From a checkpoint of a small image-text matching model: encoder patch size [4, 4].
Rows from block 9 of the image encoder of a small image-text matching model, named by matrix and row number. Rows with one number belong to one neuron. Each number is 50 + 15 x the weight over its row's rms, rounded and kept within 0 to 99. All counts start at 0.
Before each neuron's rows are labels from the 100 images, of 14976, where the neuron reaches its highest value: "lies over" is the class under the peak; "top examples" is what is common among them. Only what is clearly more common there than usual is listed. The data: close-ups of made-up surfaces with and without defects.
# fc1: MLP up (encoder.blocks.9.mlp.fc1.weight, 640x160), inputs 0-79
# fc2: MLP down (encoder.blocks.9.mlp.fc2.weight, 160x640, transposed), outputs 0-79

lies over: bright spot
top examples: tiles; bright spot; hole
fc1.364:24 72 26 85 24 44 48 57 73 27 64 55 52 49 32 45 32 46 55 68 48 72 44 66 60 56 74 45 66 49 36 70 32 64 31 61 50 63 67 29 41 46 57 53 31 33 53 60 63 47 28 84 53 62 57 25 56 60 42 58 58 06 62 39 52 52 33 19 35 69 71 29 51 47 38 68 60 38 48 70
fc2.364:86 28 62 08 66 79 45 49 23 66 50 52 40 53 48 52 48 52 32 34 74 48 55 47 37 44 47 56 51 64 52 56 53 50 53 67 64 53 56 69 51 32 33 50 71 50 51 50 44 44 50 30 54 32 27 52 37 49 49 47 63 82 59 57 48 51 52 98 71 24 51 58 44 40 82 51 58 64 54 38

lies over: hole
top examples: hole; tiles
fc1.52:40 64 48 55 43 48 44 50 47 30 44 45 41 41 26 34 62 58 62 54 21 58 51 32 52 36 89 31 62 55 40 71 59 43 50 57 54 54 61 27 66 43 44 62 81 58 44 54 68 38 62 39 51 76 42 52 39 26 37 29 78 58 54 25 20 79 35 71 79 42 61 47 37 26 71 38 53 50 65 55
fc2.52:53 58 54 48 58 43 53 39 67 49 49 48 76 46 58 52 54 42 47 46 78 52 58 65 48 75 29 50 20 37 49 55 49 43 70 23 37 48 55 55 47 50 82 48 45 49 44 50 39 60 46 54 49 24 76 48 65 48 52 44 13 33 31 71 83 56 52 43 40 60 48 46 78 68 12 48 38 43 18 35

lies over: hole
top examples: hole; tiles
fc1.47:00 36 44 58 27 54 46 52 40 31 19 33 64 60 16 50 47 20 58 48 31 49 45 44 45 64 55 42 57 46 67 23 48 39 25 63 61 45 43 50 57 68 35 47 55 46 60 51 54 51 59 70 59 41 38 36 28 47 60 67 47 55 57 34 42 58 62 38 64 63 30 56 37 39 54 44 57 50 70 46
fc2.47:99 55 50 53 62 57 50 43 47 82 51 51 68 50 75 50 46 44 39 49 72 47 48 64 72 30 45 53 35 64 54 56 49 50 79 37 40 52 51 68 53 32 68 51 63 54 47 48 49 54 51 42 47 45 39 49 95 63 51 44 52 19 44 66 73 56 50 85 33 54 51 49 82 56 43 54 60 56 33 40

lies over: hole
top examples: hole; wood; brushed metal
fc1.383:53 32 61 68 33 57 48 63 47 26 33 24 37 48 54 40 61 50 75 37 52 31 37 47 54 43 27 43 45 47 32 74 56 46 48 63 74 55 38 13 57 30 53 61 29 39 48 50 55 30 40 45 57 37 44 40 41 39 39 56 23 54 61 58 58 34 21 38 44 71 38 40 58 56 38 47 41 61 46 43
fc2.383:57 58 47 37 43 47 37 64 41 75 55 49 58 57 45 56 50 53 25 50 65 45 56 66 32 30 61 52 50 35 54 47 54 49 14 33 35 47 61 64 49 51 41 53 62 43 52 46 60 42 46 17 62 64 38 50 45 68 51 53 95 73 44 24 50 48 51 59 51 32 52 51 39 37 61 48 51 63 59 60

lies over: hole
top examples: hole; crack
fc1.37:49 48 42 52 60 57 60 66 74 18 67 76 27 35 54 63 51 36 61 76 54 69 33 68 57 73 43 18 27 43 46 45 45 60 46 43 74 09 68 50 70 37 45 44 26 56 35 55 67 34 35 64 65 54 45 59 38 49 33 47 48 52 78 58 67 41 53 18 14 62 78 32 65 60 49 33 35 43 51 79
fc2.37:42 43 57 24 38 48 57 49 45 99 52 53 48 56 51 50 50 59 39 37 70 50 55 44 57 31 62 51 57 55 53 51 51 34 46 79 14 48 50 72 50 19 58 47 99 51 55 53 40 41 48 30 31 12 29 54 41 78 47 48 59 64 33 43 28 52 49 88 71 45 48 52 39 28 47 49 45 54 52 28

lies over: hole
top examples: hole; tiles
fc1.452:31 55 46 48 31 50 46 39 48 25 41 55 20 39 25 30 51 55 63 50 20 51 32 33 48 36 82 49 75 55 45 50 38 47 59 62 55 58 33 29 42 49 41 49 69 45 44 42 63 50 60 49 60 73 43 51 32 27 41 45 78 44 68 23 30 63 47 64 74 71 59 40 34 29 67 42 56 51 57 63
fc2.452:59 59 63 52 65 49 53 33 60 55 48 48 87 44 63 48 49 42 49 50 81 51 55 60 58 68 23 51 23 35 45 54 48 40 59 26 38 49 52 57 44 46 70 49 52 54 44 50 36 64 48 48 54 31 73 48 42 57 54 44 11 37 33 66 75 51 53 42 49 43 48 49 70 66 16 45 37 35 27 34

lies over: bright spot
top examples: bright spot; leather
fc1.554:36 66 37 69 70 48 54 50 41 35 42 62 30 39 24 39 49 44 58 32 27 54 48 48 43 33 81 30 81 42 54 67 44 66 34 62 49 70 36 53 44 44 37 47 75 49 50 61 66 52 50 43 44 60 38 53 28 46 37 39 78 48 54 23 43 49 42 86 85 55 49 47 37 29 67 58 54 46 53 73
fc2.554:41 50 58 43 38 53 50 35 59 44 51 49 85 45 75 50 51 39 51 74 65 49 55 43 57 77 30 52 07 42 48 57 53 49 93 23 46 50 52 38 46 52 72 48 61 52 45 49 40 68 49 42 51 35 71 48 47 31 56 45 05 27 46 63 58 54 54 28 43 58 50 49 65 68 13 47 42 47 34 26

lies over: bright spot
top examples: wire mesh; bright spot; hole
fc1.131:78 39 34 22 73 55 52 42 43 44 42 59 46 48 54 52 36 58 52 67 53 98 35 49 47 28 63 40 48 37 47 48 52 39 62 51 81 52 61 31 44 34 71 52 33 61 42 48 72 30 63 34 55 57 44 45 58 45 51 26 77 43 90 46 46 66 30 31 49 27 65 59 38 48 48 36 37 47 29 36
fc2.131:04 54 63 53 42 47 45 49 77 47 46 51 56 44 13 43 48 61 48 28 64 55 46 53 66 85 27 50 63 54 48 42 46 54 37 42 19 47 45 81 44 60 23 51 76 48 51 50 55 51 44 79 50 49 73 53 28 73 49 43 36 58 18 51 54 49 50 45 43 60 49 48 60 28 71 45 44 49 82 52

lies over: hole
top examples: hole; woven cloth
fc1.558:43 51 64 44 72 51 14 47 68 31 50 42 51 47 58 51 48 52 56 69 66 60 73 52 35 45 39 47 14 77 57 65 52 21 50 45 58 20 38 22 53 33 40 49 37 47 32 25 30 54 52 54 51 41 77 50 73 58 40 56 58 67 25 63 87 54 44 20 08 58 63 65 46 51 65 46 35 70 55 46
fc2.558:52 55 43 53 16 50 70 55 53 68 56 51 32 59 56 50 44 60 56 36 47 52 52 44 50 61 57 50 76 21 63 46 54 33 33 48 49 47 56 57 52 29 52 51 70 48 49 53 47 48 45 24 34 46 21 52 23 63 54 50 42 65 64 37 20 52 52 66 91 34 57 50 36 47 28 52 56 49 55 69